{
  "arch": "convnext",
  "dataset": "babble in 24 made-up languages, each with its own sounds, syllables and stress or tones, from a formant synthesiser",
  "train_examples": 39062,
  "n_mels": 64,
  "norm": "layernorm",
  "shared_expert": true,
  "conv_stem": false,
  "shampoo_beta": 0.95,
  "eps": 1e-08,
  "adamw_lr_other_params": 0.0012,
  "cautious_weight_decay": true,
  "batch_size": 128,
  "epochs": 75.4,
  "lr_schedule": "cosine"
}
Rows from block 3 of a small masked spectrogram model, named by matrix and row number. Rows with one number within an expert belong to one neuron, the router's apart. Each number is 200 + 30 x the weight over its row's rms, rounded and kept within 0 to 999. All counts start at 0.
Before each expert's rows are labels from the 100 clips, of 14976, where the router gives the expert most weight on average: "top examples" is what is common among them. Only what is clearly more common there than usual is listed. The data: babble in 24 made-up languages, each with its own sounds, syllables and stress or tones, from a formant synthesiser. In brackets: how many of the 100, against the usual share in percent.
# router: router (model.blocks.3.mlp.router.weight, 32x48, trained with AdamW), inputs 0-47
# gate: expert gate (model.blocks.3.mlp.gate, 32x16x48), inputs 0-47
# up: expert up (model.blocks.3.mlp.up, 32x16x48), inputs 0-47
# down: expert down (model.blocks.3.mlp.down, 32x48x16, transposed), outputs 0-47

# expert 15
top examples: white noise (55 vs 12.3); pink noise (44 vs 12.7)
router.15,185,163,164,184,236,149,192,159,236,229,202,187,184,209,209,215,233,239,134,183,206,208,207,201,175,207,205,159,171,226,235,274,174,206,165,219,183,176,125,192,254,194,186,179,210,184,217,185
gate.0,244,201,195,200,209,195,200,92,199,215,200,199,200,215,199,200,244,204,200,199,188,174,205,186,309,198,233,197,199,234,144,212,178,200,207,191,200,200,200,154,200,189,200,200,192,195,200,276
up.0,205,206,200,200,207,199,200,173,202,230,200,191,193,201,200,195,200,212,200,200,193,201,203,181,200,161,267,200,200,381,181,200,190,198,202,193,200,201,205,175,202,185,200,201,193,200,200,226
down.0,182,201,242,203,197,200,199,200,201,211,217,222,199,200,183,203,207,191,164,210,211,178,177,236,202,200,199,216,199,200,36,200,203,203,200,201,202,242,196,200,255,200,248,195,221,167,198,201
gate.1,201,199,386,199,198,200,202,200,165,205,200,216,222,199,200,200,200,199,201,199,201,228,210,206,200,202,202,200,200,201,201,200,203,200,200,205,235,225,200,200,200,263,204,200,204,200,200,195
up.1,58,200,227,202,203,200,192,200,249,143,200,158,186,202,200,212,179,200,207,199,200,161,197,200,200,194,181,200,200,133,202,196,193,205,200,200,175,200,172,200,181,125,196,200,185,200,200,202
down.1,202,201,200,199,199,204,203,200,207,201,200,156,179,200,188,206,202,151,201,200,194,200,247,284,201,199,202,212,206,219,240,204,200,201,174,224,175,199,199,192,219,178,223,117,201,73,201,180
gate.2,195,200,201,169,202,75,226,200,201,202,201,200,200,200,200,200,199,201,199,199,201,124,200,179,200,175,205,200,199,200,202,199,200,201,232,195,200,68,199,202,202,200,204,213,202,180,200,200
up.2,200,200,106,252,195,235,188,200,194,201,194,200,273,199,208,205,185,199,150,200,194,316,195,273,201,202,171,200,200,199,202,163,192,201,194,200,200,214,200,200,189,200,200,200,190,200,221,200
down.2,206,220,200,200,202,197,199,242,200,321,203,200,202,207,200,135,234,200,216,198,201,200,209,188,202,157,209,191,191,194,200,207,191,112,195,198,204,200,220,288,189,202,200,203,197,246,201,200
gate.3,200,134,206,185,200,198,189,200,200,175,252,171,53,202,200,212,199,201,196,256,200,173,195,159,199,200,172,194,202,138,184,196,200,202,202,199,174,191,200,204,200,203,207,200,182,201,196,227
up.3,184,265,341,200,167,200,167,200,193,200,220,203,137,193,198,208,267,206,199,219,199,239,200,201,199,206,200,155,188,200,200,200,200,203,238,203,199,200,191,200,201,243,200,204,200,200,200,204
down.3,180,200,200,199,197,204,199,201,165,184,227,200,229,200,199,200,200,199,200,200,180,213,201,200,199,232,205,324,200,201,200,182,205,199,201,328,197,200,138,204,213,242,200,201,188,197,214,200
gate.4,200,214,200,181,200,191,200,148,190,201,167,200,238,210,201,203,212,187,222,200,313,191,201,200,205,164,240,285,200,216,119,191,200,210,221,197,187,152,197,206,161,162,200,215,200,199,200,192
up.4,200,167,140,200,226,196,250,198,220,210,253,216,186,212,204,200,211,206,239,202,178,213,203,192,190,200,196,352,201,234,216,248,202,196,197,198,218,200,203,200,200,191,200,239,210,200,201,200
down.4,199,197,208,202,190,200,199,208,200,260,188,200,220,181,205,199,200,199,186,180,196,225,264,250,200,200,323,271,199,226,191,200,199,196,189,216,200,198,201,210,193,199,200,107,200,206,217,197
gate.5,224,174,192,200,183,199,200,195,241,258,219,200,192,205,224,201,191,213,241,200,200,200,198,215,199,209,193,206,203,239,205,199,193,207,227,198,219,201,230,196,200,226,200,139,187,207,358,200
up.5,270,253,269,204,195,199,262,199,257,200,277,188,182,197,209,184,148,200,250,197,199,253,198,226,168,207,201,224,223,220,200,199,190,200,201,199,200,230,203,206,200,263,200,200,185,206,219,200
down.5,201,200,199,200,196,199,235,205,201,228,237,173,261,200,194,205,196,192,200,200,45,201,200,134,204,202,200,172,198,201,162,168,200,211,204,201,199,191,196,225,197,219,151,202,200,206,198,199
gate.6,178,200,18,200,207,202,200,204,200,200,212,206,175,200,200,207,200,200,200,200,203,192,200,200,203,216,200,200,201,200,209,290,200,207,201,200,200,200,200,200,201,194,200,200,200,200,201,200
up.6,197,200,116,279,346,199,200,200,202,254,213,200,165,201,211,185,185,203,200,200,219,201,199,198,201,211,200,201,214,202,220,192,200,209,200,200,200,204,212,200,194,186,198,199,234,229,201,194
down.6,200,201,205,200,200,229,189,196,200,196,143,184,199,204,205,156,190,210,171,158,200,201,198,235,192,262,199,209,202,200,347,129,201,203,199,200,185,201,193,217,200,195,209,213,178,197,171,197
gate.7,200,108,200,203,200,197,198,200,199,201,203,227,215,203,200,214,199,201,200,193,214,184,175,200,203,215,100,200,209,237,202,202,194,206,173,203,242,195,205,199,210,264,203,200,201,240,305,238
up.7,199,371,202,200,200,208,200,200,200,196,244,198,199,192,200,173,200,197,200,201,200,211,212,200,198,187,263,267,194,174,200,177,212,197,201,200,199,201,195,207,198,198,195,215,200,187,178,200
down.7,214,238,215,211,200,205,319,193,200,314,203,219,209,199,217,199,235,198,127,199,173,200,175,202,200,175,168,206,200,189,195,193,200,222,192,209,221,208,193,200,193,200,200,200,200,200,247,191
gate.8,200,200,403,200,200,172,200,195,199,200,200,201,226,202,198,207,199,198,206,200,201,211,200,200,200,199,200,200,200,200,201,205,200,196,200,198,200,201,200,191,200,200,200,198,206,197,200,200
up.8,200,198,9,197,200,240,201,237,212,199,200,199,189,148,205,188,200,202,187,199,194,201,200,200,200,202,200,200,200,200,197,193,200,211,200,201,200,196,199,207,200,200,200,205,190,213,202,200
down.8,194,201,198,200,196,194,199,200,191,200,201,202,228,145,185,211,198,199,146,51,219,200,204,203,162,201,217,201,199,182,273,223,200,204,167,199,205,145,180,210,193,200,197,200,200,198,217,218
gate.9,203,201,65,180,200,203,194,180,200,201,238,183,155,200,197,200,200,202,191,206,211,163,200,199,193,188,225,197,200,217,190,200,200,191,200,201,197,186,198,193,200,72,200,199,175,200,196,200
up.9,218,269,246,200,170,174,236,208,200,200,187,248,245,177,215,200,207,179,196,180,173,223,200,200,232,200,176,200,199,182,202,200,176,200,200,200,217,201,198,200,200,333,131,181,200,201,200,200
down.9,199,295,200,177,199,199,90,199,202,201,202,201,210,200,200,243,218,200,201,202,201,202,200,239,209,197,131,195,230,200,200,200,266,228,196,195,200,259,200,200,220,251,207,203,198,198,180,198

# expert 18
top examples: voice: deep voice (59 vs 25.1); mains hum (45 vs 12.7)
router.18,228,218,230,186,207,190,219,215,269,178,189,194,155,193,191,260,213,202,241,138,190,236,226,187,150,194,162,199,220,161,178,192,178,235,191,209,196,223,221,222,169,145,216,223,174,243,245,156
gate.0,186,200,217,200,199,186,205,212,200,195,200,192,198,200,200,15,200,198,200,161,200,200,193,201,212,263,200,200,205,201,229,199,199,197,201,200,198,200,208,215,203,208,213,218,197,200,228,200
up.0,200,193,240,200,195,83,200,193,201,163,184,200,199,202,200,157,197,199,200,198,200,218,192,196,200,200,262,200,200,201,248,200,200,200,202,200,200,147,200,201,301,200,200,241,148,204,218,201
down.0,201,228,200,200,199,199,205,95,194,199,193,202,200,172,178,66,152,201,206,122,200,202,198,200,197,153,200,202,200,204,228,200,200,200,199,182,201,197,200,199,183,199,199,200,204,203,200,200
gate.1,200,201,204,210,199,86,200,206,200,207,167,199,204,210,200,197,200,200,97,200,194,200,185,200,200,177,200,166,200,200,200,200,188,206,200,204,319,225,227,200,200,199,200,199,199,200,181,198
up.1,232,201,195,203,296,208,200,179,203,210,205,258,197,200,200,237,156,200,165,199,201,186,233,222,200,207,194,95,199,200,202,197,187,200,198,157,200,279,194,200,205,201,172,246,200,200,201,210
down.1,202,199,136,199,200,96,203,199,203,200,200,200,200,210,199,203,210,200,254,190,200,200,182,201,200,163,199,242,200,200,200,192,200,203,200,198,201,206,203,200,198,196,200,150,200,210,63,199
gate.2,199,200,200,200,200,181,200,199,199,204,199,191,201,200,201,197,205,200,191,200,200,225,144,198,198,200,200,393,229,210,200,200,199,198,201,200,203,206,200,204,200,200,226,202,201,200,200,200
up.2,188,201,192,200,193,210,201,208,200,196,201,240,199,200,196,200,199,200,199,200,200,189,373,204,258,199,199,179,166,200,201,238,200,202,200,200,200,201,200,138,197,200,195,194,225,199,200,217
down.2,200,201,164,200,233,183,200,199,201,200,204,222,197,201,201,191,200,184,200,201,200,197,200,200,200,115,200,199,200,200,200,198,162,235,201,200,203,201,197,372,201,200,202,203,199,195,200,196
gate.3,187,200,199,269,248,228,206,217,205,200,197,200,201,200,205,199,200,200,172,149,204,183,189,201,258,213,254,208,272,200,200,311,200,200,200,200,200,221,159,200,158,208,200,200,244,197,202,236
up.3,200,200,186,165,162,159,199,200,201,200,198,191,184,202,200,200,200,201,146,249,200,202,199,200,200,146,354,200,140,200,189,200,203,200,201,201,202,184,248,212,200,200,200,199,201,200,191,199
down.3,192,200,200,201,335,189,199,200,201,200,198,200,198,213,200,177,164,200,197,200,201,194,201,200,303,200,203,211,272,197,196,249,196,200,166,213,200,199,172,202,195,152,200,201,194,200,192,201
gate.4,199,212,147,201,261,204,207,200,194,197,185,179,201,198,200,216,197,200,168,200,200,198,129,198,292,196,202,68,198,200,195,172,204,191,200,200,200,193,195,158,184,200,200,212,199,191,184,197
up.4,199,200,200,200,200,204,223,197,200,200,204,200,197,203,202,200,200,202,179,172,200,159,146,390,201,200,200,188,200,200,200,200,204,200,200,200,202,200,200,211,198,186,200,209,199,200,200,200
down.4,192,200,192,200,351,207,197,181,266,200,188,200,225,203,191,193,200,193,200,277,191,200,200,238,200,197,187,201,219,197,201,233,200,206,196,178,201,200,202,141,200,199,203,167,191,198,200,219
gate.5,217,202,204,200,202,204,200,201,203,377,200,204,201,200,207,201,200,205,200,200,214,205,235,200,200,206,190,200,200,199,153,201,200,200,200,200,200,196,201,201,200,196,282,200,201,180,225,201
up.5,200,198,195,200,197,199,201,200,200,5,200,195,205,200,199,198,201,191,202,200,190,200,184,201,187,193,210,200,200,201,238,199,200,198,200,202,200,209,202,200,201,226,160,201,200,215,194,199
down.5,198,191,198,200,201,201,203,197,208,383,206,201,242,214,186,200,202,200,201,224,181,200,200,193,207,201,180,200,194,198,200,201,200,215,201,200,200,199,199,201,181,203,137,198,195,208,233,190
gate.6,227,167,200,200,198,274,214,201,202,198,200,200,204,147,200,193,202,243,225,198,214,221,208,114,197,201,200,197,202,251,146,210,211,198,250,200,200,201,227,205,200,200,183,201,252,200,246,291
up.6,100,200,201,201,201,136,170,202,201,200,200,183,195,209,200,197,198,201,191,162,199,183,205,85,203,202,202,205,200,108,237,200,199,205,202,202,199,199,211,208,196,203,199,200,150,200,198,202
down.6,198,113,210,200,238,292,201,200,200,200,164,200,199,197,200,216,197,200,199,206,200,201,93,200,200,201,200,226,201,198,200,216,199,204,197,200,180,200,198,242,107,185,217,200,191,201,200,192
gate.7,202,200,200,200,200,200,197,250,211,205,200,199,200,200,197,200,200,200,203,145,210,182,200,38,200,223,209,200,200,207,199,205,202,250,185,204,201,198,199,222,211,200,200,200,283,203,201,200
up.7,199,200,201,200,200,200,205,182,166,200,200,201,200,199,200,197,200,200,201,211,200,225,199,395,199,198,178,200,200,189,200,196,200,158,213,193,195,203,204,190,199,200,200,200,197,199,201,197
down.7,184,180,283,203,200,198,191,201,202,197,199,200,200,288,201,190,187,205,83,200,228,224,200,246,203,220,200,199,200,200,200,200,230,199,200,251,210,205,196,202,204,263,200,212,190,156,195,206
gate.8,203,198,200,200,197,200,197,100,193,195,227,209,200,206,213,184,231,204,207,199,195,200,199,199,199,200,203,196,199,199,213,201,208,200,200,218,201,200,205,180,197,208,207,184,138,201,186,41
up.8,198,200,202,200,200,200,201,229,202,203,182,194,198,193,185,246,150,198,200,201,213,200,190,201,200,200,153,205,200,200,200,200,106,193,200,189,175,195,196,200,202,195,111,215,251,200,208,319
down.8,210,190,177,122,161,223,201,197,198,200,195,127,211,200,187,202,200,205,198,274,200,200,232,200,199,200,201,200,105,199,197,199,244,190,200,174,200,183,200,144,235,143,196,200,200,198,201,251
gate.9,201,183,201,201,215,202,194,185,171,201,177,196,276,204,200,123,200,200,199,200,199,193,198,201,200,201,220,195,200,207,200,195,212,206,200,194,193,100,198,67,200,202,212,200,206,200,179,203
up.9,201,195,199,200,199,201,180,189,193,250,200,200,207,200,200,188,200,202,200,200,200,200,201,201,201,201,200,202,200,200,200,196,215,205,200,185,200,143,198,12,200,201,201,174,214,201,200,203
down.9,200,198,192,201,200,227,200,234,200,218,200,200,193,201,200,207,200,197,286,200,200,200,186,200,198,191,199,200,198,179,194,201,197,196,201,200,241,200,246,365,199,202,200,198,239,200,203,203

# expert 21
top examples: voice: child-like voice (67 vs 24.6); clipping (29 vs 8.6)
router.21,166,207,105,186,213,167,232,196,230,198,216,178,234,200,238,190,250,213,205,193,177,175,199,211,203,186,135,174,172,271,216,236,180,170,221,194,187,200,142,177,236,202,170,169,196,201,190,175
gate.0,184,265,120,200,189,201,200,211,197,203,178,203,200,221,211,201,200,156,212,136,234,200,224,199,200,190,202,202,109,201,236,205,200,152,202,203,200,231,200,222,234,200,199,197,206,108,200,206
up.0,200,194,201,178,200,200,192,200,165,200,196,172,194,189,167,188,200,247,200,212,202,193,193,173,200,164,194,196,202,187,184,163,200,282,96,191,198,138,168,181,200,200,200,196,114,240,200,171
down.0,194,206,215,239,197,200,178,159,195,248,204,148,184,145,193,177,208,193,202,166,140,201,133,198,198,135,200,213,296,200,227,225,203,216,247,189,186,182,198,200,192,202,156,200,204,209,173,212
gate.1,226,221,151,201,255,170,200,201,208,239,204,227,239,198,195,97,266,198,170,199,203,185,283,221,220,240,201,200,203,210,157,200,200,186,201,202,198,200,189,201,207,210,207,191,205,257,219,217
up.1,200,189,206,200,216,221,261,204,259,197,199,233,200,193,200,116,181,238,107,200,200,138,196,176,200,223,243,205,200,184,195,205,237,199,204,195,146,199,162,221,217,187,214,199,225,212,239,189
down.1,217,199,224,200,203,200,186,342,187,200,200,200,200,217,197,235,196,171,188,197,214,200,203,225,248,223,214,213,219,230,224,194,187,239,247,225,216,233,120,200,216,200,200,173,200,188,201,193
gate.2,200,206,135,199,239,186,209,196,247,199,200,200,192,197,261,202,200,200,295,201,200,199,197,200,201,207,200,241,203,251,161,234,200,192,251,186,126,216,202,200,202,189,137,200,201,248,203,204
up.2,209,263,196,201,200,162,201,171,244,188,193,200,178,200,204,104,200,200,200,204,200,196,177,199,199,213,171,208,246,199,152,295,205,200,216,135,164,203,202,204,202,171,142,200,200,201,202,200
down.2,201,202,174,207,199,200,189,128,219,210,138,209,202,174,200,276,200,200,262,192,201,204,83,209,202,159,224,200,200,203,199,199,183,194,200,265,205,200,196,196,200,200,198,219,200,179,181,179
gate.3,75,202,98,203,200,200,200,200,200,268,200,200,229,199,200,206,225,193,193,199,200,200,200,213,200,200,213,201,199,200,198,200,215,210,200,200,201,200,199,201,213,200,200,200,301,201,200,200
up.3,294,139,219,194,198,202,228,201,247,103,200,200,183,222,199,175,196,217,200,204,200,200,198,176,203,200,204,201,203,177,198,199,162,140,200,209,174,200,203,200,167,172,200,198,116,200,187,200
down.3,204,200,200,194,204,197,200,200,204,200,200,200,213,199,207,223,255,200,183,275,199,223,204,200,200,206,200,200,200,208,68,200,205,203,218,229,201,207,200,200,246,200,201,310,200,199,200,200
gate.4,213,172,182,200,163,233,173,175,200,200,105,229,212,202,197,200,200,200,200,195,203,184,205,198,169,199,199,284,203,217,232,200,170,262,229,237,194,148,247,173,194,200,256,200,200,192,149,209
up.4,200,234,261,205,201,211,199,208,207,219,291,173,184,200,201,206,276,191,214,296,202,266,200,188,200,212,188,138,200,202,200,200,195,208,200,222,205,216,200,199,244,201,200,233,200,212,213,198
down.4,204,232,221,209,195,200,358,200,198,200,211,200,199,209,199,198,200,199,198,200,190,197,154,185,205,198,105,233,201,198,200,200,204,199,223,220,180,182,214,182,206,200,232,200,200,197,208,180
gate.5,266,200,279,203,197,207,222,174,201,200,200,207,200,222,200,214,201,243,174,202,224,295,207,216,191,244,200,203,216,209,202,200,197,197,204,271,199,232,233,206,198,207,182,213,205,285,199,230
up.5,201,201,401,202,199,202,201,195,200,200,212,213,200,200,201,199,200,216,198,203,215,230,199,200,198,204,199,200,206,220,201,200,199,200,214,209,198,200,203,210,200,200,196,201,200,200,200,203
down.5,222,225,205,201,191,200,201,200,199,200,200,202,207,208,201,199,199,198,262,200,194,178,152,132,201,194,270,195,201,195,116,268,198,199,228,196,214,207,207,200,204,222,236,270,265,214,241,192
gate.6,179,200,193,184,200,200,200,200,224,200,106,202,200,252,241,204,200,201,301,201,307,202,203,216,198,194,200,206,204,232,211,201,200,232,200,231,203,202,206,192,186,193,203,243,222,195,172,202
up.6,194,83,200,199,200,200,139,200,212,202,180,243,213,200,208,199,182,200,207,191,211,202,202,200,183,198,235,210,200,204,199,204,202,200,200,189,174,159,205,105,157,184,200,200,201,198,115,200
down.6,201,224,199,199,200,200,357,226,146,177,244,199,211,201,200,199,194,195,240,200,172,213,222,175,197,172,198,191,201,199,200,206,194,203,184,227,198,200,200,194,192,199,166,241,208,202,237,238
gate.7,262,200,140,200,210,200,222,200,139,200,228,206,244,156,340,201,168,201,220,208,200,211,198,207,197,161,203,201,192,200,199,203,203,219,217,200,224,210,206,216,197,244,203,185,188,201,200,200
up.7,201,200,164,185,201,236,204,178,200,201,218,198,247,226,201,193,181,217,104,204,193,236,200,202,214,176,200,199,200,224,199,217,207,202,217,202,189,218,204,245,184,200,201,200,161,61,199,200
down.7,175,201,200,175,253,200,200,208,196,211,244,200,176,202,177,200,206,219,186,216,202,206,202,202,227,285,179,202,108,200,140,202,198,221,223,199,205,177,199,171,202,207,200,203,234,294,198,246
gate.8,189,202,181,179,226,202,206,204,181,200,208,227,205,251,216,231,159,207,230,199,228,211,245,207,216,191,200,30,207,183,196,215,207,200,222,201,215,196,202,200,200,206,204,201,200,201,188,201
up.8,199,198,326,200,198,199,108,200,203,200,243,240,200,165,203,203,199,196,199,200,192,246,200,198,198,206,184,283,179,199,203,201,165,200,200,199,200,200,224,200,200,210,200,200,198,201,248,200
down.8,201,228,218,200,200,196,33,200,204,202,200,200,220,206,201,209,226,200,199,209,198,211,193,200,201,202,169,261,200,188,240,193,200,209,213,266,203,200,200,202,201,173,196,223,203,200,206,192
gate.9,206,224,16,221,210,204,208,202,216,212,215,219,221,206,204,211,220,208,209,207,212,216,220,200,208,211,216,212,214,215,200,221,211,215,238,200,206,210,215,213,209,207,210,200,227,202,211,201
up.9,201,200,407,201,199,199,198,198,193,200,200,200,197,202,200,199,193,203,201,200,202,199,201,199,200,194,200,199,199,202,200,200,200,200,197,200,200,201,200,196,197,202,200,200,200,200,202,200
down.9,192,200,201,200,200,174,196,200,210,200,201,205,203,200,200,215,203,196,200,258,200,199,200,193,202,200,200,201,200,217,16,213,213,200,242,204,205,201,200,180,205,175,199,195,197,200,163,192

# expert 12
top examples: voice: deep voice (77 vs 25.1); mains hum (37 vs 12.7)
router.12,237,224,252,222,241,219,235,212,202,152,205,189,140,218,176,177,214,164,241,159,199,171,212,198,183,196,153,196,238,145,181,212,227,232,165,165,175,235,240,212,163,209,231,199,197,216,151,171
gate.0,200,198,204,226,200,209,195,202,195,231,199,210,147,214,200,200,205,241,188,199,213,200,200,200,213,201,198,200,197,200,219,218,248,201,172,201,195,200,200,221,202,22,200,200,196,216,201,199
up.0,197,201,199,171,208,165,206,200,203,179,205,187,230,201,200,202,197,180,200,200,184,198,200,200,193,199,222,200,200,197,174,185,137,198,202,199,201,200,196,195,197,382,200,200,202,190,192,202
down.0,193,155,170,215,200,200,216,158,174,216,200,195,198,192,214,172,199,200,171,205,220,190,238,198,203,215,202,201,193,201,245,202,46,187,204,192,205,201,180,164,198,215,260,224,174,200,199,215
gate.1,215,201,198,197,200,205,199,143,209,286,235,202,200,189,199,50,232,202,207,200,200,191,200,195,210,200,213,195,208,215,200,195,209,203,206,226,202,211,205,200,187,201,201,230,200,204,187,132
up.1,188,198,202,204,200,196,200,250,192,104,162,198,201,210,203,343,173,197,197,209,201,212,200,203,195,200,188,206,194,184,200,202,191,194,200,175,200,193,196,200,222,200,200,172,200,195,231,270
down.1,197,194,201,114,200,216,227,108,203,197,198,193,196,202,197,186,199,191,203,198,201,200,266,204,197,201,194,201,200,200,199,200,210,189,267,199,201,210,200,208,203,198,82,199,245,200,225,199
gate.2,200,224,200,197,203,199,199,190,200,139,135,140,200,200,200,213,197,200,201,200,200,210,199,201,201,148,224,200,200,202,198,200,201,200,200,195,201,171,184,231,188,45,199,193,204,200,209,233
up.2,200,221,200,197,203,156,189,192,200,143,123,125,200,200,198,223,195,200,200,199,205,200,204,200,200,191,204,200,200,201,199,205,200,200,201,196,199,170,159,204,195,54,199,175,198,200,211,223
down.2,164,209,202,219,200,207,198,208,201,199,198,200,198,199,200,200,202,200,200,197,207,205,169,195,203,240,216,200,190,200,220,204,206,202,201,197,200,198,200,236,60,201,283,231,191,193,105,200
gate.5,201,196,197,200,200,200,201,206,212,197,198,206,200,200,205,210,200,193,195,196,191,200,201,402,197,200,216,199,200,200,200,186,186,200,171,203,199,200,197,181,200,200,202,200,210,200,200,203
up.5,199,204,200,201,201,198,200,199,162,202,210,194,210,200,201,194,199,202,202,200,200,200,199,19,203,201,189,201,199,273,199,240,200,200,233,187,201,206,198,218,201,200,198,199,200,200,200,198
down.5,200,200,309,200,200,200,200,200,200,203,215,199,200,192,229,200,142,200,264,204,203,204,193,246,200,193,213,85,191,199,180,200,177,179,177,212,207,183,188,208,182,198,201,199,200,263,217,202
gate.7,199,199,200,199,199,167,200,198,101,204,200,200,202,196,200,202,206,200,200,338,199,207,191,200,140,194,200,200,200,216,200,199,211,201,198,200,201,193,201,202,202,199,201,200,199,200,105,200
up.7,197,200,195,195,171,165,200,202,201,199,200,200,198,199,200,199,231,196,179,369,200,200,170,200,199,193,218,198,201,200,200,200,200,200,200,201,200,191,196,232,201,199,224,257,192,200,132,189
down.7,200,200,200,200,156,264,193,228,200,199,196,204,200,199,200,248,206,203,208,200,206,219,206,200,173,249,200,200,207,200,200,118,201,200,199,194,196,209,217,200,200,345,200,200,200,207,244,199
gate.8,200,201,198,193,158,184,200,225,199,202,190,201,200,171,200,196,201,228,202,195,159,200,199,124,238,200,206,193,185,196,199,190,236,200,197,200,352,215,265,220,200,200,201,202,198,201,190,200
up.8,200,200,200,209,285,285,200,189,200,200,204,199,195,232,200,208,198,124,200,201,262,193,200,215,166,199,197,201,209,212,235,236,171,200,200,199,90,195,172,200,201,200,200,200,201,200,204,201
down.8,202,207,121,200,200,185,177,201,200,231,193,200,200,198,200,191,192,200,214,190,174,201,200,196,310,206,200,199,216,212,202,204,196,201,200,172,199,200,201,199,209,200,199,199,201,179,185,341
gate.9,185,199,200,200,200,199,202,202,188,239,200,185,201,197,200,187,200,200,201,189,200,201,198,230,194,198,212,199,191,223,200,247,228,187,168,205,193,200,200,272,370,201,188,217,207,186,200,196
up.9,202,206,200,199,204,200,200,200,212,13,201,181,200,201,200,188,200,200,190,209,201,194,200,184,207,206,200,203,200,195,197,171,192,205,236,199,200,200,201,152,155,199,200,200,200,213,191,202
down.9,201,213,200,200,200,200,93,200,200,185,199,203,200,199,187,159,198,200,202,282,200,201,196,200,200,198,200,147,206,207,199,199,200,204,199,197,200,203,186,330,200,199,214,209,184,199,200,247
gate.10,313,204,200,192,199,200,200,200,193,199,198,200,200,199,199,176,222,200,201,216,263,205,200,201,197,200,269,198,200,200,200,185,219,200,199,199,209,200,203,203,86,196,206,200,200,200,200,120
up.10,288,201,200,192,200,200,200,200,196,190,198,228,200,200,200,188,206,200,202,200,250,200,200,201,198,200,268,199,201,199,199,182,204,200,182,197,200,200,204,200,61,198,201,200,200,200,200,115
down.10,304,200,200,202,200,214,227,204,206,293,200,198,200,197,199,200,198,200,195,237,199,200,200,200,201,199,154,204,210,157,267,197,167,274,194,200,190,262,200,202,190,185,243,198,199,198,214,202
gate.13,200,200,159,200,199,199,199,200,202,203,206,200,199,200,199,186,199,200,257,199,221,199,199,347,202,199,200,200,199,203,209,222,200,200,293,197,149,199,203,256,202,176,198,200,212,199,194,202
up.13,200,200,218,200,200,202,195,200,200,200,151,200,203,200,200,215,201,200,160,200,202,200,201,101,200,201,200,201,200,199,198,192,200,200,99,205,200,200,199,148,198,203,200,200,187,200,325,198
down.13,199,195,200,202,193,90,200,232,194,191,199,200,202,251,200,200,200,200,294,193,200,200,200,201,124,193,195,201,197,205,199,201,199,201,200,200,237,201,191,281,200,201,196,213,200,199,200,136
gate.14,200,200,200,200,201,202,199,200,200,200,200,203,198,200,200,200,200,197,200,199,200,200,201,202,200,200,200,200,200,200,201,199,198,200,200,199,204,200,200,196,408,200,202,200,203,200,200,200
up.14,205,201,199,206,182,197,201,200,207,200,200,198,203,200,200,205,200,216,200,201,169,200,198,200,202,201,200,199,200,202,198,205,202,199,200,201,190,202,199,203,0,195,198,200,196,201,200,200
down.14,200,215,205,199,200,122,192,221,195,211,200,201,200,206,199,192,201,165,202,223,200,199,199,200,199,211,375,200,197,200,200,180,201,205,200,200,201,200,200,205,200,203,153,195,223,200,222,196